A small encoder-decoder audio transcriber, trained from scratch.
Model: encoder activation gelu, decoder width 192, decoder layers 8.
Training: soap at rate 0.0036, 5900 steps, batches of 64.
Data: trained on babble in 24 made-up languages, each with its own sounds, syllables and stress or tones, from a formant synthesiser, 39062 training examples, 9.7 epochs.
Rows from block 3 of the audio encoder of a small encoder-decoder audio transcriber, named by matrix and row number. Rows with one number within an expert belong to one neuron, the router's apart. Each number is 128 + 32 x the weight over its row's rms, rounded and kept within 0 to 255. All counts start at 0. Numbers have three digits each.
After each expert's rows are labels from the 100 clips, of 14976, where the router gives the expert most weight on average: "loudest" is the band of the loudest frequency at the time of the peak; "strongest on" is what is common among them. Only what is clearly more common there than usual is listed. The data: babble in 24 made-up languages, each with its own sounds, syllables and stress or tones, from a formant synthesiser. In brackets: how many of the 100.
# router: router (encoder.blocks.3.mlp.router.weight, 16x192, trained with AdamW), inputs 0-95
# up: expert up (encoder.blocks.3.mlp.up, 16x48x192), inputs 0-95
# down: expert down (encoder.blocks.3.mlp.down, 16x192x48, transposed), outputs 0-95

# expert 13
router.13:120130074146089121074155132169125192100115137091175077154098169107076049115137084118133089104099158114121190136114151101105129149118075101090161099111102149155088118119098116153108142103108175132113074127159122101116120129087118157122108190135177082090121104099102141165104100131124122136
up.0:123112092147137140136108128103129163150126123209146156169175072182148140088161101136124155124116112135169146116146182079183162105144112102141148144102128107136094177121127137121129089104170172138125192108148112097126113167182117139107109177173130119145134088205132051082128118131155126075
down.0:109104081121101122100116137159109100115121139108172094099104055129107106120173145111043160102070116120184111132147086130141106139094117137127149171119166161111137132120145129130125151178118066121130090144139129107092109094129136137124112151147083136133102112090126168162078139148180178094
up.1:131088117135162171146071112130108136103149069136106085111147173098077147110153058167090131058124136120077163119096147167156124148120093069171088166105098083061139107140146124151120147207145067094098144139131182138125159125150091138134067125128139148100136130148122127118154131134118135129
down.1:057181125177087127162111146124144143120127188133153132127100110156139139148173113156150148142206186088121133117110073121108134128160133124138159147139133104137126153146056115132219150093117120094107121153106141160144138097097126116125123136118171085121154083156087190149193156112148159150
up.2:094145144197133152185141175148084139169157147096109192157174101132193097158065099156135153134089144139077168139121139096145130103148109065140099192136115147130096131133120149139108149095143139157132098073112089168103181172115108128069110146072180183159189092132149160168096121130135111129
down.2:096151142099065164126112162199165094112145086148150121129080123129167109158166175140171091128213120115163137137136094133209104129145124155115136112125157132107108110096108074126125091103104139154160133080169078184085139163110094176125120156135146127138167120159190123119137143133106115085
up.3:113106119104148140176153073139113095162147144117135082064178132141178128102113117076143125088076185131120078121151092117168143170110117183144103165135134090190138085058171155137133170159140181125173133085170121113127127122137142103138153117115059157111163159159118119202133093106098138106
down.3:134130108120175066122073128175109175116178147151122127117095112137163058092192177068150133087098114091146112147120132123068079127094172146126143169125093104129132126150136153160121047083134112139131076116081117119123138148153095123085164111087133137100173171078094157056113123092111152091
up.4:125166143089091131148118146124128170114123108144088104101089107191128147107127085159124150109092155140130150079161225065135155078141173081146117111146108101176075125110115106066104130136100141060134120105074109177088079146069140212178100088063095146080113133129087141113101095103137168151
down.4:103117076124158123129121105133123115111107106114114035086147072118123169089116082107121095129127155101178125107134137094104140085105048138125108145120144162165125121120112187106123155123102117141141169117135148069137099143143118108146098128111122159160137147132152184141129090113123087115
up.5:127134114189089117128147094100095130105215152116106093172108141148174087170145106112162097125132134139119129095146152135094126129155083102149182049150155133145069112142095119062143193112139116162148158130079165085128154177198077152114112083181101104055181118167110119151130094166123132142
down.5:115106098095061127146146080172128155107124126166184130083134063102083138080164175113150143116138153105100130147142120178068107105165100158159150170101137127158093095132187139135151145113126073125124124121177145134055118174101134159129150143122075199140161092127130159139079086125124157100
up.6:100091119142131138204090109203109137088172106135135151059070049169082156146146125100144133157083155096147121134173168146126079121132123215130150125129164108209093138170136107095146143156134118165164132233082090087162153135129126154112126165150134084081140197108155118119107120137158142098
down.6:119160106117149141115065096139206114110134076173077125135141141163111055145111123124139101154171156142134062162161122068100097098089168148172130147153130132147112112117153170111210095084144156088127097131090132093108132163119100057168169120111137125155088161077158135122118175066140110075
loudest: 500 to 1000 Hz (96)
strongest on: prosody: stress on first syllables (89); /aʊ/ (66); /ɑ̃/ (59); /h/ (53)

# expert 1
router.1:182111179116168185176140161088094159149216178107128170115141135124190171073159123129080178063092148134131119136110136148117143146157125145137114116085138128132093074109137115124128036133112111145082149134148132162118147108156083165089106121058133112154142112115099090144173087096153139161
up.0:150175134155091066142131084137155079137131137137204116159093068134127089139169115128094116140158162164092096128119100192162173143120164104098158134135168136157158110094093086140132108163132127142135168183149119151135113078041174091155135130143183136164092136173139106149132098141118118145
down.0:108131138112146071082090150182097090085126125146078142086128057169162059063163083197199095094116136160119175118082091132146138160124093113164086109156092110143129108104151181142160122153097136161099127096108120167135156110104121201076144160116149133134107161084148105083124115106198185120
up.1:087071147124088142113117098124151070128132063107095148094185088200069107097119081127151140135149152148075126112080067116171118121131094126114113167127144115148158123146163099130180126152090085058116150112139133144155162084113044150132079149151094104213124136132080129117090139165103142072
down.1:114147234120164114120149119121244162174178187142100111174132118108114104146134146165155107178139164135108128127101103178130084130126123157146154135113162140136128102148105068139163096092130167051054153110096079114139139130180171148162134091117168129102123152118155159129084113128064161101
up.2:089073156131176153159107119111098175159113131149137110128170095109133146131140136127101134106122107140133124169161140094068134097120151109120134117124078117112201083120146191120172170061118122146150151149191130059091090130108100107175099027159121111131107098116070141094159083167137107165
down.2:153119114184099130102096131099201109139132155038149017152119134143140088067096166204114157166122096104112206123125144110106099111150153128147140152172182153144109171099084135170134126199081154082115141158122158091127112101184143142100132177137159151090133147147099126164176184112121138138
up.3:083192067146136064152130121116205135071140132172143101158089090086098068129092141102116106143124129129141137127115149160135155071095164146121126100119134187129153154134131089142180170098098131101135125116105181109145143090129099189119124127128214133096160109105148145109099163082163107085
down.3:165127135073105176131086165098141031109155104130122121138154153128140111150138174165096162086122154105084172125113094088111130138128096108147162081135113164121043166100102129150130171167092114119152142135101133205117123111149114122128118083158131111130145086050100160103152127058117094164
up.4:165133199147100086139138123117159111187176097084124093110147125169122133151163153157133110047154087171046173093110140125127074161160175164183122111153132142105137117075130127105109150103122223138140159094150101146201129113155105129136091136135098093127072118087124157165136131106146144133
down.4:170103212184105122145173162038117087136155131136140083147125137119104126118137180168121087125152134126106174125160161122118189158141091133117110108105093132155100161061103134126084154064108132111147131087138078085089136105135101059098150067121118046123143105107179138024121139152196085156
up.5:097173121115079099142128102138153158127088116255112088072107128137087099161148114139171106151165152128089172100126091126085159152104124142208183085149102123086067100151126099151188160109084137123211079099101126113117127133085127155152121159136136119191099126117104106146142141100155067127
down.5:153127114111163116152120109100201139114152118029174133151124180157118144137102147124110174163113097116118159108137121161119142080088123163081140077158123149136198144116123111056113059132091135137138131099064148158163122120181096168143141137133098109090109164111131115153171192178165122124
up.6:128094103100110157075204149086135134139113173158100110088076136083103126122125058118129131137144094147160154109133068169098116136126114071186147059112115180135166108104114154130127091189168101143098155180149118102146118125168117109127178148090129195073143130185086094120120107165111191089
down.6:126153068132119091181129151114143091153124159123113164109110184108116155163177202118108220185148111142137079147164136068167106160099183182178165132117082140126120046112135169157181149148134169073123079112145141188097098118129107148152124142156102122124095192161102129168111119087120163112
loudest: 4000 to 8000 Hz (44)
strongest on: white noise (59); pink noise (39); thin (high-pass) (32)

# expert 12
router.12:161138094037126094075104138139141076124107118095113073161135084138085101114086104144126130171188142120162085109127096104100162164115136160128146139119058130099165165167165121142194099113115174089158110138085156090143127156074118108138107188112141117108069125107092107111147127071121111106
up.0:168191121122144150090137161149164136143169100131136133126138095134100121082168142105100077117159135104157121127116158157171111161114190108167107104130137131114089105144144148114131174163166084125118064156065122126134119125198068144149152173153159112103115176097092147147150115150173148101
down.0:170173141178140145104092120095162169160146082099060126133123187128112071118101149128167138079128136144078059153114166221092146142172105119091103142150129146135127159098091153042147165112198121112098160142108110073150145156118097088124116106063110088135083123140117191128067203146189091128
up.1:149122075087073111044110125084079120086176170180094106111139108124105137131124167105096180116171121071127139115136179148112156136138117160143085125177175115125144174127139153091138146123104167111136144147114142174119105133136148102154074255079125116139126088075160106106143124137116156128
down.1:101024127107143133161171097180087136138132127151126143168086145172157141165161095123081090111131116134160164096144150131178150141162063138040144151107133095157241148109144110104137127128113148109159125092118159170099115147123116154129113088165095137148112125113163170140156134165127163150
up.2:132152178076112072125088156077091106175114137123055119056128046133110136088122149125155098150176109140113139125107081130101144087132125125117114169129129106136086137158129126134150136104093183175063188180083122154129079145207115165179092128150120134087154155118144046164169179088165173107
down.2:172108159137118175141131096042148129124126096189171177138141129138166141118118107090148083143130124109092114161178125097077117088142141125077115136144089116139170118090103091142130089191121181128159089116085118163089126111143145114116036100211200060164112132149150145140213103125104104170
up.3:128110102116102143166111157100099143128115130072156080167125190120175169168133160163118172119126136128130098130096079129152056108092179175144127114154080107136121127117128132114083120142107114134168136178137071117140113185127199081119195121111081149125119151135126156114164132091158135178
down.3:121133099124128197206161151146051103110080144121111213096107132153166100040128122090175182156147147128155154103105080153138115126122122103127158078141130131192091117141114134113131081138153105118149161175172116160161200128138135087132153120123123098111154112060021118182093073109098139071
up.4:100165113100110088150122123056137169057134115163159111168124168107145123084172088147150123138094070100146141123076086120139136108091074066093130127151137148154129097118117149132131095137147073136156168086108150130082168153133107207112085135088108116158187105133104075131155101088140160120
down.4:189081116098091162060177118156133097124051136065084108090106129162118133118158072160067146090070143157157132157132095050105137146108137159152071114140139139152109107080124138113146096150123133154146069175116117165147147119138171113170151108149117204177158107121173134131131188127091092093
up.5:131039132172178090063193082090145167172122126189091094153192113121127156191155127102181116149121154095135102126149157100122059121113115110139080144121136147107138080098184135123109146118142100088163113057143138141130185086074071142133128150089088147143160087117187123092165147113163143132
down.5:160160173134125111131138149098162031138132102170122152095145139112135178180133146133102112127088145137188117197108082193145139155091112124109116060134105066155108108128182146156077103055192131105149132046133095160136099069086162156115085110059171144114126161108077185100161106141104124127
up.6:159091100091147091148211182107173127163122187102125076148127161099115129094108166130143118106188146088089083174129016106098129123159073093105143139111113179145088165098144153144182088143138133045186144059123143088139084111097097110092142157095085138120180123069127167093089116075128139114
down.6:139134088130104134137158142165196129125154134136130172079059095142095125089120131118100150043155124156139168184156136147113138077117132168182141143134132151175139172189058101113191128165154156058056061088100093053116150100206150152111094184072104117208173128139142164101124133150169139167
loudest: 500 to 1000 Hz (43)
strongest on: reverberation (79); /ɔɪ/ (64); /ç/ (58); /y/ (50)

# expert 11
router.11:139118052116099217181075130130117178102151122101128099160145140153187117135078075113133121065128134139071112122179158119155125115172152126097137153120094138139133173129089087095122144168152106069172124029185197086116166090123153136128137067094158126135162121076127178109107115111129137154
up.0:081106146119147082143106144100101154112192143092115160185158110158151112171158136101104136132198163125154133158056130103151201060096140095131159119103159106147155161131104116180125121066162126113124114120121158105109128118129154115122172173139109083096098138179182071131107094058213103140
down.0:121153142138194099116182091122167167097111085167122064074105135125106116109161198128141108145117099082154142128075152144136025156129115126184155102145148137096076169165163113152138197130138074114128159140114122080140096135144132088145075117122154119126206134162112107196111149173110083133
up.1:101125156231105105178073121145129155139137130174183124138167114163134137081139156161132148163150128112161147166201102110157161089196188090045105094130139142137132130173145145182147143126118127134075078052087131154183128066103082106137156117108131162134183068090076125096163139106120129136
down.1:113144111181123182090066130092097119118144123084143139150147139152123089095132116095082130063122124113088094119142130139102174154119116143137079136105073155126146117115198124145116187209139145182128120141150175098124091155169091134168120087138067083141113219155163143104151123162142126166
up.2:113124117156090156074088139084137126143134102164142107164171064145153122077157113127138191114180131160056126147130166135122143114173146123118112127151118162087131098134096124077136097114121124101122136173021163206122134133121160114105103083096104180113161058093120149135150134116081149125
down.2:155112146123115086140143113160097144157195140173109094131148121186087096083146103173122082100124140131096140103147112156155140158165139143161124170125088138155180097153116098133106150151130088162136110133110087089170132147090158179095125102152200131036122157127150097127108115243129047098
up.3:093083121106091146138108105188055171173172106076090140184134146213101174070137156117109162127128147116143138132141165130151134119164113108115169112148090103155141127109114128187079186115135105126105075103192089106156131154101176128137190149142146122131134087139106127147152115130107117110
down.3:090192176162194159137158090143081152137122078076083132092099111139089123152161103187107143112127105169130083138115166087167101127162158098183092139138163170134055158086154092143137089216186124136146167124113064113165155149158149131102134112103135141118109190116134174127162085099117104136
up.4:084166133158064149124081143166121155140089157076112093173106187113157145113089105135174123132133149093148153113147118151139137162181071158155103118134118131103111100135101121120117086112147118076128092134192117057133115022138115147130140119090094123158135136157099100102151092177094151146
down.4:151172104142147194113101121090199157168121135092113208126107198181132066197151141103090072123160126078175087130077132083126162081143109169148117111151113117177087162101160126168119119131119142116125090160185078118175115102136086061167094174126102147158150077118148140131078123044188146171
up.5:084147091081155086113130149142155090167122133090135143139077105115097188114149195127107122114161125104118135121110105112138090153108064206091084156129158073098126110168146108077117136080115098081151181109124108200082141087124144118158126089107179156142117126178075126143181102116129143111
down.5:178151098130069101114116148116124176097126168105063067102075087141231081144184094175111127120164148136134092080117142213151105153110104094135108078140129152165147130157132151097130103045184123065138060108132109118096093067146128167155131179091143122147119144174154134180116110130107117106
up.6:113100109156086102160118151103157140076153117112109112158074110122112079219043125113124125115137114147171116123121133101128169110118097173168118110097163164143203152101088113159133128095094118112118129135111074106089137164112178094154095122193114128152112149106087148102143133113143178181
down.6:130148160154124150118097168162165087091110174124147120126137132092093114186094115108110070224132122197161128153142064064158135096111130188132116105147094094147117139197077079130111101096151111156079150192151128108109071123179134135125143113146160137106101097092097136143158104119148121124
loudest: 4000 to 8000 Hz (45)
strongest on: /ts/ (61); /s/ (58); rumble (36)

# expert 3
router.3:129039097166154095171094134140137114108098158079185164119123088117057142142124110137088151174087123150136098127098101071098163126135139052092098119136127152119072107122140146112095123088137120145154202112091133113121127134090122057148102068166191088098140139135128187096140121114119132127
up.0:167106117178133103067155129149202154081111142117163156119132114146117097151140187094135112147138112133069181149134087116105087132163172129107060102159107092130107116139115097084113110141163101085154192068129117135065116165098132174099056138142098152125154151211122150165107095118161127123
down.0:031122127113136116137127092108157122073174127086165096145115145115116163079126081111130125134105127139051123099146121173078113129176184165182170121114205147076152108115132150134134137176132127115107077155173118083081115141104109162135096114146086137177127158116140143156089176113162095103
up.1:103151127100131139130119196129109136136205093132111079112145158137073051136170162157103155127129114105094085172126115142106103103134193146134132178098152146150150130051122119191111135149080157167100071148107093141170092065156136115139110153150138145111120160091156111066118177202110113134
down.1:087103176143128181105108139091150142129067100148118181131161144110149148084167090144091101096085111089092103155168190064104178141116095168093136163104247165181104149155152144150126122089161111162150128121127133170121134108147124096130154115120118069153160089134117074103128087129124126074
up.2:126102144079069098110147112138151121085182104174133106091162201087099148169120120120146173112140139123116147132150080135139143093080156199104167140094101169137121120113149122170154138080175146121122125129128127127147125123080168075140117148154163097110145124099132109154132132132165099145
down.2:090170111176110127119103091067127150155114095143117080198117152141097165125166117104190121126187145171071079163117078119075091149108123114157072152122155144144156126168168124112165118132110084121174127138124170147092150189113129120158103075154164142114078102194148134139156110138153076100
up.3:110171076103110155119152107128113130144085113111144115075130138100090110161170122124097127114096130134126188111128152137116072138118135144129127157128159172083112116090152107094105066072102136159086163076063105188093170113208077103144140181105102119110115130114088143149110091171124137223
down.3:126091110135180105112170167170081054125128181071171172084095138162141113154104144114092161146129107220097142118134147109133112141111127165123123118139115113183150148115074120226161131166151143127108138136135168128083116139183101074128175093143193138117170106152119090150143137155183137159
up.4:136152146255144180110195111109120213170168105109126161129127085125177094211152175161158190097081102125138179140145088137119140151154194166125145166103118066103167103135141121168121152124142148126150108158144168142171095148121147148118080218139157155172110120131164158154145141179176134080
down.4:137075143109099127127139132102161144080193162080134139105148177136152169046126144168103076138172119062134129125124077186197116136164191134050163087133143120100108117128135140154054132150102155124094149154130099087115136174111153198163141119172196144173124130121122075105098064195101100107
up.5:112121142107081099134130125124126149179129103124167189127089091124125113152121075182168155144094137093113097102169087127124089093124101086104123177167030098133071104125096124073127118137035120134134142168083142220084078112092096133161125171116112137087147121126147091121070110155156122150
down.5:096118101132181141133067107118171098143100126156126082105131151104116104129161177175083131113075107166095146091121083120141158136112144119080120152128213134145066151161144113184098135104108094158164139063125166108118133129073148093062144016140138153100142155162108119136137206115149138153
up.6:164124143131099148184126158109103113155148174168086087182169093110139151180189167178136147132087131157157060113134181131119110103082106180130124140071139148115172118183132150147153079064139170114102096146115126192150199102109148124084116145145120120087093113128156106100154140192153132165
down.6:109106105179144043150131148142090103100152127196164158137161081076109128073083141151094164151126151088092138123184215159073110089166137143131190157143135105178136162087121092168135153086142203112145092128121074170120122076129156111126155110177137142140072160133119117138131117140121117107
loudest: 500 to 1000 Hz (85)
strongest on: /æ/ (93); prosody: stress on last syllables (71); /b/ (58); /ɛ̃/ (50)

# expert 15
router.15:100168117145090090082137109106080125100132120076171124121104136127074158160134082129131106113130127143149132132132160066113121117083096166092121084152157145147071087166121109149121140058155084137108098100137122107128132137076125133102191078108109139076158144167140143159120134196127125137
up.0:101069133100108160191127141120066112176124121154110150117121169135163130134074157181117133206136063103166139096150094181181139137098086095142137157139144166122126097075121143102123113148138133159121044097111149147074146184151108150106136150122119123149191134133088140153121114149128108094
down.0:102131126170107136166119116116117066100143125163071195190117164159145113105181113121125122153137165168153122121187082074135180157156141126100109130111116105121140086140151132119070139158057150140162093169159177160161094144102167137124152087120115183150145102129095128103166179077126083151
up.1:104066089086140139106108102123097123140122132141061116137185066176115127126103098151181184120121137163163057147206145072154071094122108146128135106152150103127115130090165156068093151046098101114083163095072083152112181107139092056093130107041028146131133160119107143120095173126157138129
down.1:122101204161102124163134127157176089115118078130098159121128098157129138140136145094117132113021105144193102107083127187178101121076193151168114109114130113126109173094152180069091118173151133140190089061150102162144114138123165121137084097129132147090197188182089147155098159162164068102
up.2:139117178159141140122109136107104130127123115128192172144187111180122095117151121201129132101140156128154119105144125149096157147075178142094122155138104175140125117167156155084131102093137128129135128136104105136040110175116110193154142137097114125102166140080073094115077071088103159163
down.2:120137088156122160169096158182168119136152160071116141105078125160125104162084141127132116174114167102094189128112094187095096094199154093140121093145087108107089153125144142163172109118147115103100110138113064098098137163135113181088148136092204136104183077076135177112140116142135138179
up.3:149153132120093102094136080129180112103116116120202170184108144188113139099084099123160132159112109115060101130167154121129126090140122165119113094117143119103165095160157135112112148119152101111094084125093128142129098193100131133140083167093178147134152132126146186117146109143173101116
down.3:130167156186155124089156153143142121125111186113163097072137160088121102144158109097125183114105158141140174084130164130137116123074152094101188173104141154160112177202168134159104093116108127111124139048174072195146174107168126179113141179233146122143134132119115117138105161111102084128
up.4:164096157109144111105160152068039122128135092106115130073117143115076154061112092102141132099184128122140166157136158134131119092125113057125063098111160095134184104113110099103168145075090104211114072195152082106079075094158145141088143203060121114165099169166108147123111132112157109109
down.4:125132172139116089174152142133136140144120117085066165192131124106101121093125200174119067131205176088131100147177082103101118090113110140142148129099134117158108089131142134160109114161196142173068153129132155147145114150121153124132174159114143093086124094132122148103125061039165096162
up.5:086122069107130112167117142169181127117157093085113143066118141173131153134105148129118107168096129125141168108111216147185122061066087112163130134071207111158213194116143128084118147124159115097111114119094151170056081060125104163184194176111120166195174101096147136087171094117118139094
down.5:142076080110120115157111114154168155103143171144135146112190178130199154155091166155096207181153117114121073125108063117143131115162182144124153196180117142157130154128133083118132181140101119085152152104081113139093114089105116160102108142144109145075166134209139192070169131096092124149
up.6:158107126045181122143141172118114077109148192155076180151114181117111113086140114120108130165168172116089079103135172126148164109130134131126144140129175124142139132143145135229162122125072142125089158189143093141069124126141183092121115068163146074097159126141157082128195126063122157139
down.6:076139142088124100156192126114137069115093155097109106103144078093145057132089201118141154191128123153137159143193028218159116135144189129128202176165178151148165106133125146059138107093091151104159140193152096136102126129167146147090109133118166111105087123088185186065090085148124097137
loudest: 250 to 500 Hz (60)
strongest on: /u/ (76); /oʊ/ (61); /k/ (55); prosody: stress on last syllables (55)

# expert 7
router.7:058139110154105108128125144170184153164084130154093133104136202147117111136116110125140136099109087117131173142154160163161079113155144116032120143119193099136150173103086150124074143131183134135177109131158094212072052184145116141118135132195080122142147136157177085090122108163084172148
up.0:117163109156145151131106107110096106089143155116085161178096171159139131165131103163136119166152104117169136090137056150121150162133099081162116143150139085105119126127089134152083141121072095085163112136095155183135183141105047129152123053142124118091173107116106067102070175136102135124
down.0:122128081172142162178107174141209058060119118095166130136143119082081143123093128147114199114114101129090124127121110124140159114175128124100108108139146119144185125107107096118144106144130135155097064145115078083134090158142131130123133104141106152121153088079132178073126118144194141116
up.1:176116117105076072116217138131143108085123115164104153156133166188135106128145190122123073128142132150168116165083180147109154182124078219093134134151135069092056119191125125132128055131136142146140166171141125083124071126116141158151210141141154092115171136185103175107141152142162103145
down.1:139107090127169146130103136085078109128219111184147103139158132137105073108128117174148110181087127135080139112128087109095130147098165100156127107104101163152124095172171108136142150149167160082132111156152131180146151147082185159126009072138125131135124139178119104082106131121128154090
up.2:119092185131099138134096143126154095099184097152085132130066158135100181137116248130089171146127139091103147121129120109113127122163150133157130171111190094115157088140094126144146161086135152103100112096144100167167139130120086139145120141194035142096089117124172145164125144092106152077
down.2:181119125096097138154102109139102174174080156158154196179085144082138112110114045157100147132154144106161126134150197119077164097120106185132129103127131091090195181115128117106142063172084093189112131088084055070117119122115130114143160122152135100122053129129100120180114164120128130103
up.3:137120092191163124135089142139125073113165118085054189114112086091096112088115130174161137030173122143152159136097101144125091118186156074146142102135115172140126159138138112136084206172113158181133135080116145235156120141118134138103145087125097136159170129125077176206077154068116156145
down.3:120156143151134103152106135095177159104043117115109166132105142118148129160135175139156171146121083126168161120146101123103118130080102145067165121110160181110180120128096120176123108161151165078123092127147085084126069133123165044122120130125091134108150103140147054159148167134132075145
up.4:162136155074136146113113073098143127135159117173143137091188149202183101044115156162116096112157154137137138119136120200132052108168177115143121137111080148062161161118095115107131096148099121061069089127088127117165122163102153117120143115134086182085141115146105154128153127099137114118
down.4:083123157155093119120126184089097137178116183134120191113130184120108089135064130142092195148183118099099149180142124146159170139163133135150123081139117165183153133102114167196102177110119133093125180155177096144153098119125127108174108150184125147142194083124126144078115093080136189112
up.5:144111092113129115163126201144119150106071131138132112057169116133123131139142156153127124122111141117157184146113130169141107047123146107094106149126162141145197101112159088097162171158101151123099110083150137126142102143222140112136185125096081171123119125104147140098093167147143111129
down.5:079176115129162087122098144115113118165123090110149160165087148111155148152033034079081200130175119087161162118138164039071141152153127135102132137162088155114144135085140128160123081102133107123123128160080116162151086100129134138157159181159034130180140112176142129101134081068156139121
up.6:154161148099158127077086124137172143114124190089111086096046106128083155084139149135117126115096134178128138146178134162118174133130136165122141077095103140176150184161095099158099073105048157096076130102172141095127138119130115172095191089083127164095133150134177125149127157179075139114
down.6:135087137107103097160128089140117163120138076083142100175149171181137156126132126067158202151148101129112158147136106114102158073136127222147128126100165129081162095107100083151128132160193187122119170141172075088071131103083105165136104122185126108128134128177113092077094103115103173132
loudest: 4000 to 8000 Hz (44)
strongest on: /ts/ (77); voice: child-like voice (64); /ð/ (48); /ɑ̃/ (45)

# expert 0
router.0:143132126163143125166143137080091127093130138088126072112104144080172138105143112123111170166126153129166078143176089110149154090095175129146103102143042100116153147102096128182145098092141143165107083069132146097120118130079192124124185086150144151154174149117099130086126108102118159176
up.0:133122115089060053115155120101154079148126149131189156205125136164129159136127099102117105114112151167141133144170097210122153093152099134190139143105078148117148134120143117159171119057119142151127096137157103138157096124147135134111168137132176156173092130130072203127173087072111128096
down.0:143087165142111096140158134139125144114165138157127086108084152197131129110112123108087160098039109130102153119157104108095104148136111082135138117139107165123173084115078149088114154084160164088150092136085100162161131201185077097136077177150122148151149134111177081126080137123113098116
up.1:110135112156083115154120148128187145127171138108196125136113075129155115158153102106111152152140092141084114113111158118119141111088118128115134122144210132172129128129152137099127102155093142115086113136166150113101118165138123209155193166124078159131117129114117103141140173114130079136
down.1:083085129144131100156199093171182062090148118108091143176144086139116139115095082141142047076159203136142162133124115070142150107101149183116157159113074120161137124169119096116118111168127146136164163170073084059138129112158142194099172108116121117106129107134094174146076108076155126076
up.2:131174116127099163171059139132056147170107118125140106085094033118135130102171100137128124090169158138144138155109100089179120135142105171111136109085119158134118091158153134164120163142126142099090143167157096103163113147096131144119169112108084176135123109099086098151152102062089154090
down.2:101123115087187181152104145113085146148101107135116124097154130169116134158176101118146081180115129122144131152103115152166169162087123117097100112120093171084112129107170108159105153120112147157077050060099090148098134132087140118119100150200165097158070193033080134134143128169111127083
up.3:105100127129159104130109156124143117108103101144121145130062129142100118077108037093130147138106118166097121146134100205112121088041150112133100172136139133083176126116140124156123153070086091134102118102087109112098067154127085192136146059095167094113109174111122122134150117106155080151
down.3:135127101103126169127114183151087071128169150108124155173144077112159096130075095164167065136158106135102159133136096169062132138138170116157128085111103088138140114129139132111143208118092196114083151120140099126079079153144153131114063116172094137159142124115168169199135125084177083181
up.4:085130151166068132073109099157083135142114122135161147125164077198100065134087161144165167133132143073184099131124139110091117049098109125107132168133093125095086137134120052080108114112113164076119149130151107196123136138147102156139099160145113170129137145156125090177085132098144111122
down.4:138057154118132163130114108113185068120130136091156144092088125170132131179150134138034123057092096137158130165130113179133090134163108118144109132181185132177161155117146182117142130156115150118117197138100122097117147129203129136161139182101126127181106154180146114142143137146132110134
up.5:149176167042155121089149106135090118105117100120112111133129149148128145132131104103112139089107107157149143087068129156177116133161139115099154140150110179133073125145096136135105164098180125190106132129159094075084112086092162112114115077150172159095166144107211084162123133142155098110
down.5:141156119123097104153101113083077170134106104182119136175111053169086209152107163165130128125148139110143133160129111094147132083205111141087124146111141140135082099087125151093188122193130109171088169154138131113138090167150140109175167103102150096087144107081162106098140163166091084126
up.6:133081084136044124197156100132077158094110097140151078188036169092093115103155088086111162148073138140070176129172139116130136138119082122070146136164181137168115068139081115132126113125113165103084164146155098135070091108147135125114094135131107124162149165109086114080118100099102090148
down.6:123112059123163110080098119108164175111121137126076113032178104158125100204094114161132134149122155121176070129146096140135100112161116120152141086159122174156131155157139145094156085113143164113145083102142085140121192127158109170110094122090134144147153102170121077183168092088111174135
loudest: 250 to 500 Hz (53)
strongest on: reverberation (98); white noise (38); /ʎ/ (38); /ø/ (32)